{"model": "encoder-decoder audio transcriber", "dataset": "single English command words and digits, spoken by a formant synthesiser in many voices", "train_examples": 78125, "gain_aug_db": 10, "noise_aug": 0.002, "time_shift_ms": 100, "n_mels": 80, "hop_length": 160, "input": "log_mel", "spec_augment": true, "win_length": 512, "tokenizer": "word", "vocab_size": 54, "encoder_arch": "transformer", "encoder_norm": "layernorm", "encoder_norm_position": "pre", "encoder_activation": "gelu", "encoder_mlp_ratio": 4, "encoder_head_dim": 16, "encoder_fused_qkv": false, "encoder_bias": "all", "encoder_qk_norm": false, "encoder_parallel_block": false, "encoder_dropout": 0.1, "encoder_inner_norm": false, "encoder_moe": "top_k", "encoder_num_experts": 16, "encoder_moe_every": 2, "encoder_expert_mlp_ratio": 0.5, "encoder_experts_per_token": 1, "encoder_shared_expert": false, "encoder_subsampling": 4, "encoder_layers": 6, "encoder_width": 256, "encoder_positions": "rope", "fusion": "cross_attention", "decoder_width": 320, "decoder_layers": 6, "decoder_norm": "layernorm_no_bias", "decoder_norm_position": "pre", "decoder_activation": "relu", "decoder_mlp_ratio": 4, "decoder_head_dim": 16, "decoder_fused_qkv": false, "decoder_bias": "all", "decoder_qk_norm": false, "decoder_layer_scale_init": 0.1, "decoder_parallel_block": false, "decoder_inner_norm": false, "decoder_drop_path": 0.1, "decoder_positions": "rope", "decoder_cross_attention_every": 2, "decoder_tie_embeddings": false, "residual_init": "none", "optimizer": "muon", "muon_scale": "original", "lr": 0.019, "momentum": 0.95, "nesterov": true, "orthogonalizer": "newton_schulz_5", "adamw_lr_other_params": 0.001, "grad_clip": 1.0, "l1_shrink": 0.003, "steps": 14600, "batch_size": 64, "epochs": 12.0, "lr_schedule": "cosine", "final_lr_fraction": 0.1, "warmup_steps": 730, "weight_decay": 0.03, "adamw_weight_decay_other_params": 0}
Rows from block 2 of the audio encoder, named by matrix and row number. Rows with one number belong to one attention dimension. Each number is 500 + 40 x the weight over its row's rms, rounded and kept within 0 to 999. All counts start at 0. Numbers have three digits each.
# q: attention query (encoder.blocks.2.attn.q.weight, 256x256), inputs 129-171
# k: attention key (encoder.blocks.2.attn.k.weight, 256x256), inputs 129-171
q.19:536455472617503502541497433486437513518501508539512561418498483485566583512554542431499496480503519462481503528371506506463496497
q.20:470504498491511466584502370513492496498517498470520498494435520456578493488499506445486524431495505532482410448504474495415528503
q.21:448471476498499479536385525474496497492510501508517514501619535582499498460506513522493459530535545527500449500503438543511511477
q.22:483501543485483485519525486477466478482534449489559477569537498439479517488420639604482499455487472433472543545501502470535427485
q.23:524521472488502525502491507530503503498497536470543430632546497565504420488501538505495431512466514542463498515482574459530478472
q.24:466550446441585506466522546542484517484497505507494500539453529497510477483520411495492447506473530557503491492485460474504520556
q.25:575598499522455497555498510503494541502483477508492540574541535455505486532457490508529535490441500432582501452487563531506463498
q.26:615558497470593494438460527468519506504527510506502518478638504490490507505494495510441497504508472479521504518569415457532497500
q.27:603488542531546499505507409499521521481489520524515547573504461491462530525537508492530445562353498513473444472494466528528454523
q.28:585592461495494510508493497483588443502493568426503454514474452485500482516495538480535507534462507477498510457503478454489526486
q.29:474496541500493515550514503498500540542547443595475571418475483509490520501534426488490504492532519577403501540505506452509503499
q.30:494505509497480509480474480486505503496424508625525508481555509498501509465457412424600522511549527522507510573513483504496501483
q.31:500462511503525499524475463449502494496512489486639459546548490447575511473499451500495530485458534524426487539590615503513530671
q.32:530464482517483495511509512529481490491553488483471519546519610463523434508482477512507440483517579535471437482491454480567514512
q.33:637498608547542464472421393528495539512528420498482514494500497511496483512548521434480462499505505448503477538499474470499484506
q.34:509496550481543501434513492501389490496494499480488407539537537547520609524500531516563473519462454503493489473513476440586448491
q.35:550501501510427475499528500511505468522575493615429410536516512524506497467453520614530456462470559528517522455521511496480490545
q.36:436509534412507492523482488577506450495511525511443347494496423482491568486492483533529486496514494426499446513503565499465496500
q.37:479526373508387501550499519476479518540519533491445510513546472467537425530516466499596456350480480503472498437491517515428567514
q.38:519503466499515501533498477438549493524515493570498488474469398507522492452551522452504389601477476511536532575494516478495457485
q.39:557403517499541523542533409454478516498544497500476458521531477501527471464518492491488482509511522509505500512409491450510435443
q.40:437495547447504370484527490563492517535458606512495372475514466503493492490529451481541552522518567502511490486458461560566523527
q.41:415556488442498580490499475491545505537592475532514496408493573489434493525361493500520499524511530522453532504457504486507561533
q.42:553415551517509595544416508483435457498568492544406481499548495458509529494463495501457574489474504510486556486494524528573478479
q.43:553602461502509502528452648457505510449480554501507519643469487445450494411508485519514479493505493485472489492409487495419526509
q.44:474482498496498514518511496442540498467484532452494401431429488475502513582489492484440475508525544462466473578456558509486489457
q.45:508536466550543514560477454529517601521498367425553521457630444447568500410488457476544520458531430498502504501530563429497458474
q.46:428482521504468531559500524505485386463516483497514551490438502456445511573507486507536502514445488487425488504536445514474558510
q.47:541481520458498508506472602524471521484501501513471489491403558486562525513506585546587423553440439474483475466519543519483533482
q.48:498419475504492439499477508496505497517500495511525532519456497431503500483485545510569474509505405489477556474515501505555494516
q.49:535506500510561513607569547532455475498520373493447499483473464489497464495497525454496460458527541528480467473462514503449460518
q.50:488455504505449486547539503444510499547406507498544491503508461604427532517509478480507438486523541514471442490472519483540508529
q.51:533558440515500510480497503442516598502484509546509452548489431475513512543543492526501537466486506576483547499535663510489475444
q.52:485517454446501590515621456518493572423473517536473556508498471507522504484491459510431483376514602512558514468505500440482481498
q.53:499469433515542481452516428546505507514508517490512481472546493512593541461494472532435503519500452421451557531489487523482543488
q.54:450567458454495519497491411478496507503501477503489488603499589513538486499551466514433492485462537534453542509482433434490496499
q.55:513502597534573503495547529586467491458526491460539483468394572531472519535523540458488384468449481428493511566548501473514498474
q.56:528504517485490480435496524497457549502522529423430517489490492437544494506498484488485490514504537517507497529511531510482491499
q.57:502501476449548503486506492477516499481550443432492518465496561490501521544494509466320538564509534497486502486522485459545522460
q.58:515513512476532531517475450455551388510531513515505459504529504509488557535533506516538501499503509453501498552543468481501497460
q.59:500522447526508501456525503527471512547473473537464489491643463508358470515485437500491506462463543481479489405512549550509510534
q.60:437516478486494494524418487502493453521424511495507505537501495504471497486522479521493488502439485542481503467497489495572584452
q.61:574536502542506484488467496481506508478642522522464517532533539468551543498562450467491553535505448536512519430523513505476492519
q.62:499508508514494482381518520491461487479450495510478494528508394499504505555516399528507540465504506550516514439481574409503513491
q.63:515508479503518524494508466516502469531564420462524484528492525513495481485554555485495504494484451500522470473502497495538503526
q.64:496387514474500511576458508576508491478518506566489531480444483491535507480458479445511492494471475487560544434500510547489499466
q.65:538494536509437614475445525479494509458512441513552491491514475491465502500481501503421504473511618527482400457496534474501505484
q.66:593506444501494489496425546466483495435573502399473404487518489498362545411497484503486466495541425472508514447434475557417478500
q.67:511507500436521506515451427505478490482493498547494466475530498493512479502404503461493540518490405477503456547499488484502472502
q.68:507490535482501498489487545506509505498483501545618541511482490521588501504515536484490521538512492467526460502499478441512567465
q.69:526506522510494503477509488471482505544420493593549495455484412493470494517502525479508457437490533557481555488469536447467532477
q.70:524557543509396550544545466507492428607515498472504528517501475491511511490551496512505516505517416535510491496484503440535389504
q.71:557505495527512451467489497441507484495553502532412462519488541449514504565458511501508501591504504554473494456658454516477553528
q.72:428497585490481503508512509532500523483483491502578521500478521492462484599548496493506507479466495482451475549604510491436513550
q.73:569463473485554452518505510470529516560503536513517471522538550520409519532454532520494476613512472476529523479536519517454505495
q.74:461539525445485515498458508545426497504451485509514464540497494555505526486591599477442486549495425502486371525522540466469472494
q.75:512518512458548498527489530510612525444517488539510484511471382640537471506567507484516501498455497487497576421486496502483511511
q.77:528499499512515501513553552445491482531608482424477515464544527544498506506503481481430495479524499444526494501496477523455536629
q.79:500499499498472506417487468430525496471507513501552487558497486464466517522493444455499497499577445539523556503484497490456509508
q.80:582406518449479486498507480405508477512507487509473581633455434470508532500429508586477497557537519508475519492545535530505504443
q.81:504561516509513497472447496470492518532441507558491482483507547490523505563507401502563447514460408491525554462506438514476479535
q.82:496526491487499522516499496517486502520478482535540513552543523474463482480518519548519509469532594491487475486497505490459409513
q.83:505508472434496537495468488473527532429510510519480494487541496482553493499475485452498530496494474503465577520502549555515483509
q.84:521507579499505500531534492578509524541498505511504509559426509499508506562457481504563561556580515508498472583523522422442457529
q.85:473504502477504547426498609398445516465499530499496471459492450420515505430542502518506396494549548541526507478496508597499459500
q.86:511532478464515507507565512443446565517469520530502478481433475434567521538442509501533457517457509482529530455410514480469518494
q.87:495522450495469506541386503533507543507452448492478436517559475450468493573456541481380485493568492507467525490570505407415505502
q.88:525515501520507487530461504450477531514495485541568569484509480478510550480472506491527504502493461494504457511489470570513486493
q.89:514484575482457503491515519523550493507509550490548551514501497421510517572511473539505502493525511473514504487506504505500505552
q.90:537462520467491503544496551410478470482505504537532513502612473489518564511494498537465498473456588508488511472596554536511536489
q.91:518504491501492473476546565472505514485606395506554536434478494489523469537479492496469554449463547485518507513491533501472493518
q.92:578513521490464505531538462476538541515519482561501408580508498570504521501467500403488531491544528529521555500488493533455489529
q.93:471575425476516506467503511486493444512529474527497469523487472471508513592499500473492500483485558446502528436516500467509517435
q.94:475472537479498499507441509500499487503580597466517431496517487481508506513488499441496578482541538532539510558517486490547519464
q.95:495427536493536499522417521451585495493536493474501544513436530501493473560525530479563517486497444479553482598498491500512544490
q.96:500545500500503500500500642500500500500500500500618500500500514500500500500500500500500500500459500500500500500500500500462500500
q.97:501501500492501522500500500516499526500500500500500500500586500500594499500513500499501500456652630595500499500488491433498500501
q.98:457498510455501501504478501462506589488479518493492573512397480469522500422486496471584603463506507298530503578500570510514471482
q.104:500652500500500500500500662446500500500500566492451500660500500238500500604391500500500500500500500500500500500500570500500379500
q.105:500501500500470497500500500481501500500503500498500501500500524500499500501499502499501500500570500500500496500499500525500500558
q.106:386518496515503494500481504533508496463504501495496505493458500467500463481503499489485479502456500522501623584495501508599482497
q.107:500500500500500500500500500559500500500500500500500500500500500500500500500500500500500500500500500500500500500500500500500500500
q.109:500501500294500500500500500500500501501500475502500500500499500500500499500569500500500500500500500500504500502500499499365757500
q.112:515501552564483481553475408507511498566453490569546501510424513500521502546401509518523562453457543534514469494503509490507527523
q.113:494578501471483544550510496637496496490451520521516541462463536543496458533542504491498465537464500500568481497503483419525486512
q.114:530504517487469514464496478495433488519475478386492497581503520512477430506498513499464480548465423476512469540476478487461521510
q.115:551488444504490551420421507480512500511500428471514465463476516486406481478590511493426482490457521445514514498391496508443557368
q.116:490553507529469495517525465502496527508579539522501490527533487504401525532518519500445537562467518515510439506499519377553500468
q.117:412552494487499546566462515537465484515506482428475501595506438500522492479457438521464513527520527492583494469485510527499462489
q.118:505467507481506487559563538494564504462523467437490503535493488489469418528388502540504501488539497499526449547489430519548505471
q.119:546516563441522483512483515521515476450482593498535462493496560454462580502479504539462532554523488495504488503506429501445488511
q.120:499529540455512487496507501601477514457436499547575497564492496547493470462456494505540481471533545483449435539500496497487519477
q.121:503552519495505448530456426470532515532528524499563501493482497486507436540457516496509491502523529475423482506461481509522555476
q.122:437551566483487492562489521535524501436440468468523466542514476449414504469525512501521552505526523569533468509496510509455496510
q.123:507478509539494509536494530510521456501417427499513430474495512512543553522530442463567494530497537462469456472545567491492391510
q.124:479536519398451497536494497425460503412416525485460515495512414418500491550551495505511479524470497482510576502497533523429493431
q.125:516507587569492515502427526499420454452461503511515488519488459569393556554517534491500524448536502466502429516493481523520457489
q.126:490491467524455495497532500495519469497502522432526467500542390533518486464442499502418444525491496512499519485420536516457504498
q.127:484504442436492504504496505513533556555515478513549559514536512496487482466523516480468514534376479505484523488560492534547477545
q.128:458493481473443511517495518557502504504500454514444461441510472523486505389548527491507495485526501474542499455490561533479549586
q.129:524506504460499546476438478491489533470484494484521536560479459456500559506539498501506486465500515521546517513453383501497431524
q.130:529502492499506484513500481454510486467486490458486495571521538497503503599521501533490486510534506467512488535422471513494453479
q.131:471549461504552522524517525503506494519544423459526505507501466447511496446566522503504549600501469503501457519513475502536508473
q.132:528550494481527450588506521548507506530518517534523508470448501454469585394542502490454463483436531495581481520456512569454488447
q.133:526496502568388498406480497421422417615414565531509455510540507472500467498512505535534553535530497542493548526482476518479520506
q.134:537536505477559458474491470468509514477512462512500459516644476485492441501499516483460495493535570531543481407483536494553555554
q.135:506433608539515439480542539452487493431510497519435486497518506480459417509499533515503523503511472526494531526502455455502532540
q.136:477438482482447502501568492531505491502503493510550467469573430529489491549505520503491472487499512543520526488480514517504510553
q.137:434508470478515534463478469432508595499481519576506452528486487515511447492465498518548549502498540466555492477507461514478598489
q.138:498434455475479502545601564501426527460509512514495483562484498494465508487531490477516498448481512523507494504440528474529578466
q.139:501503466496517535521590527492479552421525440494439506426497617491491466478502497511447488500473498502494503501527462566492475590
q.140:490488416499460502503431496526557490479460431484502534485488521464542517549497602534367478454513520485498521465483474518500487542
q.141:506492490503497457495540500479500464475497466501525495501582512497514493540536523497510501490540523529508517515516519513496515451
q.142:564514503495496495498558495517476500512576494447504483485462516498522546424543526452450504526503495501422478460586503475483501432
q.143:513460382573536557502546595503514487523510486454512499502516548529513487500504498497497501503463458504510362480512544518504488516
q.144:511583484502546610384481499484458599518477505517537445555505509499513516484426539490458467516550423512453604503503492521512495525
q.145:556497491547513507487480538574440494509541486467499467490525519421595437580530499514496482617477471518501519488527426509371487527
q.146:479354496486506420469496530520457495423552485565490525543515417470519493485518477502499442468484474511490499496491473557508474466
q.147:550529501474531522511466513509514478491542516515518427577425435466502507310498502463527460482529494550566433472509519492504477504
q.148:477516461543409471540406473515419525515514502511528455506532487495602474522544501598523447509490514542498499505430515464537516496
q.149:521422559620484498399474478458521497447511531580520506456485511484523496426540517552487569477501469456475546506470502501487549541
q.150:474488629465479525449501472498516477514516574517493587554486463470479532436526463495415465476451433504576520518394490509526426445
q.151:471512555501501479513545487495510520502592408507616473416490519545603477509421508531491541521552516522507574502512577470519540504
q.152:469512484500461513432475438626476529515507507520484465509426487477484481522490562517539554493508534559438408496493474599485484503
q.153:500498594452522440498435478518445527499491472439494454538453500624520506497490512479472460510533512485503487506418505477521468457
q.154:483495499407494614531487453429481562501520475533482516519510504566508495558498524532492516421490501437563484562524495541513480418
q.155:455488498496496452530487507442511485504494486498502524430470480418506502444475504505511483432492496545505445452392511415511428482
q.156:512494449495489506514523486565515560502514486486500461506486551438517415494494526453485490506491499504558440533499465369512514506
k.19:529594460483570505492514489477462509540535529489495456506424514484423473493519458485498494484458494440498487531455549499464487522
k.20:475515504480461445511493458497534566474496541505490484486476548468498459571561504516512411546500580443442475501501531488517504411
k.21:440470462525464495475559453475509488535456507479457473495490528476495486455517506472425454518540475496519316397523465502509578505
k.22:505481510499502507501471522510498527509455488535524525509471470584441527478422496486510474516513544526575482475514568441451500555
k.23:519485491478470506486499503530501431525467579435558518515614495529491502475489460508604481499479446541565513455498475480547522511
k.24:504510532526388503438512527484493498528496474467551527430495491588503476430524473507523491466496465502540557525420500547518552467
k.25:520534519569504531529483545437504477522484493490510485476470509554522496482553524445505490442544507512487488387535503523519502506
k.26:499484512479485517456460510491504500538422391541469501489500491497483544515410482493546542526597517493472507572492501536503468494
k.27:471558341588500462496530505487445534492474527565488522468501495478522524613509489478461494491524533530520539477501523506517523556
k.28:553501493502401499477517516468484536527532554484603490482529413497524511484415500548500442562491474586495523433506495524450491491
k.29:449507588464559513542488526400529495500455461562524506498450525445518416528495548490457555448585414484495458536499540456496486399
k.30:538398500413515394489483462462605504423480466476504475493470463471501553516491449406505515497533491500526491531445594481484521514
k.31:566501486503418487539532548514480516467570551527496501446489524468493499514476504501540451653497538502490545467502498421525563568
k.32:494542485500490532443432501507462494514526555544486636532516503511481487567449495511545599511495431499498501474554505429496531498
k.33:521504504590426498480525421519462547502408537498472490486532512501483466540436507497485525509507576505506514508492589480511485500
k.34:533479527484604511466491494517539491562459521565446523532489508441513486495494526575503496486515549491524488445559443495468499519
k.35:473474513540551477541457422536569487522522510497499500404477477565552493532542504555519481536549485500456515520544558475443485532
k.36:540444560553496550533566456400519456432477516507439588487484530540493507508421453496480506486577502499524511556485511486484522482
k.37:496540478492463490523461472519509519505487474493529475582509559510493492494428410486618488489493524511484494525541494461517479529
k.38:480562522504509481512507495462543563506500471447453533511498525476425423546538564491452491505514544464508489573483502441518490512
k.39:497449524402520420506503486519508496482485514538535492525497499640561540529511440512490477516542514498535436488531500492556378542
k.40:455514484516571579476492508388495508475474495515522463505492505556483542590556464509495605494458508471446549518452521508434467496
k.41:502538446472470492488496498508482537504434498474517480573489528512513588512562495502529477511510573533367486518551502545478511482
k.42:486496484462605406505464462500492414511425487431392515469540488343494506520500508513456436515472535480518498476538512490471501485
k.43:513525453463492482523474472438494496511486496508437506487502595556584492416439499557484522508548550585477523471517536496512517467
k.44:524499593514519525551461517461513505415507508431507535480454403483504485483528570488499483498439472509485518431441409454506454628
k.45:494563526536522442499476529516504532482412523499605474568541511507492510500500526489528567508508417529499516524491615505430485509
k.46:515535522521580456506473491465498532640490500486553535515500501422504491528443569505466427508526546463467543487504458508515533614
k.47:392551496621461569554471490509543442476473520507500508530472498491538510520543541517526502497351454496443449501485489541495504518
k.48:565491500585508429513443486512585482493523453466496497529507529501487509461562477492525505543519480503498494558426420555472487509
k.49:504533443461492488499584488446458468516410469445575455504481459553473470475550540518474494462467507515481492469454565498499500481
k.50:383499543506561469486479430508484438501513543468597458463496510488485512409459473509498501635575499506479502493524486486486541511
k.51:498524428515534495576459483429501532489497504408545517542419545469533501545501515457454515498503450538546557545548506485523486539
k.52:471515629487496551471489548515467502488528501532489489540510436446491428508508490508544515521481499489521495530482484511505502505
k.53:481499502474511507457533541527532569468455467535524508457556451515531528518433506495485487491511488482515486481387534548441484497
k.54:510508499512496521486497509513518502519416469469501489473526517415560496538475507501508484455470519525410501513477539527505493491
k.55:432516486546503527502478554462462453435503521528500382497486411511444559507471530492515503433467490541526472595472502525526507475
k.56:521405551620526463528562491534536519488536499478580500501445500496495518571591467534545500498511500460481586498517549434547509546
k.57:542518521487478432528490516477479524448494470477589431505538487497504490577529525479471509523532513518444525505496476548521571512
k.58:496429490539505480500495537476505546505410522499553529511446466402477440454497482494496501459486542519521445430372578496497473477
k.59:512475534513501456512455531545504472493496522395504552507598502503504535481476493450557552501487578457502492493498510498444496504
k.60:500524500517550531496432525518460636549477469536546474496558480560449488539490506479465470501517508607487471505500484490485541487
k.61:521460520479476465686526488517493538506568504476503512501504502509460537533616453497500500499503512490496499539504562494461531510
k.62:494492419493604505601514517430506562495461503539531499500474509473543428521486520538573503516483426499547576506497509418497509534
k.63:479421520537513593511498490536503482503552419555535445491488535557469493501467521505494486503497534503463512432463511523495472557
k.64:425563487487523476477513548508525545489482483438521427488498441475522564428539509503478471483416441476499464500531404493506499431
k.65:453446550498521495499496509523517488494513508470589492472479453500506500517479538554466502509503465500485616573484519564551440482
k.66:445445471508439515553600510596539515512468521623524508483476570484559528441549441464441499515542496526504527516450565533501513487
k.67:479519484525556548506420524491480521511512472540553477550538477518495460479448537502571482502462497514503513517485630516600528512
k.68:482459504504577492517495506525547543522489510502572506545510528492483507465449482552483527514527514456478521528530554551374411407
k.69:517459483469482518543478506497489632526643572479489487536473524477455473499466514515478490511516511624516479452565497493582487568
k.70:496522444491471541452540487428477503475588511568446488465497400446495414546539544540544516462538457432501492464513526429518629503
k.71:508422563478508461521472522581483472527497484469514572501547527604486502484475501499485468571404493518485498520519437499525607514
k.72:497515476480533463569482500417482464502548528410470500502559525555484551464490492496500519505557518498457507377475524518529518511
k.73:502489512466502489521516583493518470440513484622492505491477478529503503482531518502524498424505486510448517441514436547495467539
k.74:506514485530506495433544499503490470504491409505495475503552470602556434530497521550522451483476590540501487521495480453576526497
k.75:593479511486509507523528506458507535508385530511511618491426493461484493502611515527491469488499487475503441464492463492457498496
k.77:505488495483565517486493506642520649542449486485516443518521504469541451496520482456486519497539478547528487539528492486505499454
k.79:506520500524523487550460501523513476559494511499423507541514505479514399427535502509504511520468539546485491522512559504465436493
k.80:436453495456539504501589482488502525513518508513498512502472429510492496392497543569563516489503537502483459528526496389487472499
k.81:578488527494501513489559487523499487502483503548544552520543449536523497504496431425431447519514548566530483444562507490491509496
k.82:470504522518498515436501492493572488512486567522492544578486517515528535512482494488480575458497485514538510500541500512556523492
k.83:471504585494364527486622495505502507422508525632516668502502564502490504490546536520468518483511501514495548501499408523479501421
k.84:477514431518354545502504494499485489552485464497483494488524584501482436566548502489533451525515465494467465449532572619494434486
k.85:604527504569491544496525493516525544440653410499489521459490504511501522498474549422453492458535514414538445537425539377474498505
k.86:515500477479499494514544530476539483480513496471500498496440530500493501499461504488504561554484497483583508508511501503549504439
k.87:496391444582488482494464535493560448526503579461437419440481501514517512492463455432455498544471494569530523521487491523519611537
k.88:602551474447514494494546552465507519521455478495503487504495506517447532512473505498430467495556608469503450522515514461537491562
k.89:600595474569530525490494514463468500490512403514510571518493493486529472502488426452468484482474516503505406400481495539502496516
k.90:498496500496499515530564499488483426550461379446484498528494496520508455466438504528509513503460491472515525537473516566516555540
k.91:510445493525507513436481416569574495467490458501446450504543503497456484514500502479484503459493456448523438523559499484503505527
k.92:478450457529522445458497512500513460500566542527543407475541435514517491531414497499497497512501511505473496547619512530534499580
k.93:478499520493425505491480536563433492507467401405542499507457465543453538524452497481478512533405502522503527519481509496485519497
k.94:494545505489523528537488512511515450626455492502584471475505508525557517473507402563488499502532494488556453482493496451478505446
k.95:492526492502507500469472499481539518573488560462525597525406499466504523461550531534489513468473457501476483458494491519459460579
k.96:500500594500500602500500501381500500500500500500500500500500500499500500628500500500499501491501500500500500428500500500500500500
k.97:503488501534500500501500500446500501502526500501491500499500497500550480498499508345501498499501499500513503500497500499500506500
k.98:347500450503505554550531513500485556500502433493502486502503500493499516580503498503508501503500471490499491537481493489505495560
k.104:500500506500500500500512500500499500500500471500500500500500500500539500500500521500473500500500500500501500500500385500500500500
k.105:499500500497502500508487529502499590505498500499508500501491501493500426504501449498509499518500501519499515501500501469499501500
k.106:500512508521575484499475515486505500512414523510501499495491503519507480548498499483500417522492565585503508499500500497501394501
k.107:500500500500500498500501368500500498499504499500501500499499500500500500501500467500500498500501500501500499500500502582499354498
k.109:499500500503500491500500500505501500499504560500502500497498502501564458495500346499499498499452500506507514500503502500499470498
k.112:556480539503496497500558527547476506472518508504512478503509456448530535496555501523505423457526465484484493504590503470500529526
k.113:502567463381508470463483502422464491493465523518481495522445485442500531498523505508554481491444551451509543566476478593492499465
k.114:484512422531458434537519557412466506486490504515493486370496458516493496499504608499500458496609487518502509410500491497495557524
k.115:500498515531472490490469561560504455512502503524476490499390488436485496433457595427445506530501539474569491481454533562487524450
k.116:504493575541495460477518416503398528477565517502501541475519524532501467460495492551499454495557506524422518464468492546501495513
k.117:491499526498505552491539536525551507533539433589399539536486509468494477495477538516493559469533481466508618528498494526494533599
k.118:531502489473444469516525550487461509464508534497528507520480535466511461483498450515476475525505500498542522392476567474478540501
k.119:481421501535495577565409517487532503505427433359509494450483379533515498497527510512510524490598497502501502581468494514537505502
k.120:517505513530472492548490510538426502488543504500567532473483505415504512508467491544442555475429491500592467507461416482479471495
k.121:466492525481546398514494483481543422505455494469499615428517487534514504512539503481490522553511496513450562501573565516503477495
k.122:479506501486476534529487509468609532503523573507486562442498536522564485502496529529613504464497516488552509507497500481503508509
k.123:506502466450496451488498547486461505475518414478534526487484575535605581503464481503475482581496509542502527468432485387542472482
k.124:533487508472491530523477514462485480534531458610496591519499509344487489478507550499488497507511480497461500503499486472497536477
k.125:574489541514364459535497484532477486502546576565521501497435488506504517474527493515489524426512504456584512488501474501526499502
k.126:536503505512568443502579575576506369498501485527444543493529498515496500487512541530504494502481448503492481493459466472469521418
k.127:546545508439521522514482463482482495480335485517464449507537521517479499518460494469524536414481467532578401575486541512524502529
k.128:571500504523534489522507427503519480492534447511531446516569532540541551495477533516573452535520565490501460481482621561560508499
k.129:410461509491507507455619486450501468504505556573465441424536549503622502487529499509501490571506488529523508525495499471482431503
k.130:504516569530463513515521482470522488432506588511489513491536559584512535500473549496533532452531494448497477557552512531522509460
k.131:446513482533511511519491487509513500464513562494592482508517413508501475456480454498450509536510559380461541510568512504491504489
k.132:431515483581559489521497502510496444511547506469463581500450546478429530485538480495496592511517513486482505452480489442443549419
k.133:478505549440544491479483486484496393520466543500514425457552534472500512509470473507508638401524489600514483499510539521494611555
k.134:607493453505443467499504473460468493483539396503464485565515446478503446476512501510599485506493566536508541432434531498470474541
k.135:383465474477540452512487470496515501533493468483491513548583460497589520492482427486502470479511605528610490468533502486449492552
k.136:570489505520513524517497539510515455561464532535433494509496517501506496518655453510517487540524491491499513469507522493456482426
k.137:474481467494526498456526568499490471506679503480496456451444453504526474500488473528521556536545521525483469537486420488497502495
k.138:446526473670468494490462512494484506510466557537551506534540486470510570507483501497527484499562545487532444494487502492539481505
k.139:520464530463492511510492530521519418491497521499509500475516497545498498500503531427460511498525498452476491474430502643495499521
k.140:498495511484497434480414517480455478465518507556506521495503573441496459588500497504549496501517488453488512485501436569495546494
k.141:501498499478479499473528527601467511489492463494462509569583459511490513478480491480531493483488486424537496493460541486520499487
k.142:540501427490509527507512573589484478474516676512493517408501512364509489468480454562444567511539494570515525506506465504470515451
k.143:588454498494570514501487418501502505538557511537441488489510518461483505492434404482506471535504499502513488513498476506508483602
k.144:487543513450466484519491497494468496530524500528487501459515481555455479594516531479544499498548477435506480535358500464465526452
k.145:483518472430446514514579477494506504471492438559412552498416528485404498574504511514505502504604532502494519569496512491522530524
k.146:513532494529488517530463479502550492428479462592507496503510498511599495420473502499513553526569499496524468491442468495500479525
k.147:505506558541500579475562503487449464501506543476487497527432482504511544497474483485487385432509499533466498518544481514515493528
k.148:497522511472474511496482531537454496533503490508539457491563557504516476531481492428528490542474524509511498571521487502549498490
k.149:505491494517532482500449482491494494509470508490487519511411492455472538463501521487520444467493527529641522512470515489532465462
k.150:463498438494506540481501472501545634517581509516497490501501500472452543510628546527500450528506447456506542519471478571521455497
k.151:476529463480496531503448454494494531501527524497503495483584496519544476631483452467479494565528498495521594466497501464446464519
k.152:505487507426482475470407519491452525498515508523482514497532566494500526430483529477500509508447496583517535502552513523522494475
k.153:491525498520450512452518517461500499444541551498495508533388425502510501478543470574442503535461514507479480495482566513512547545
k.154:562503539348558560493477480506497496494497357510509484498512513492462497457536532490494520517497514440468457480530435488409447453
k.155:502491463504501473498491511521622548489467595515463551489544495457453497504538517474558513493543539502450499479508457523556493503
k.156:487507486501492387579492503550394470504505488491505499464505472561490436458508496440494557513504505470498485532496465492473498513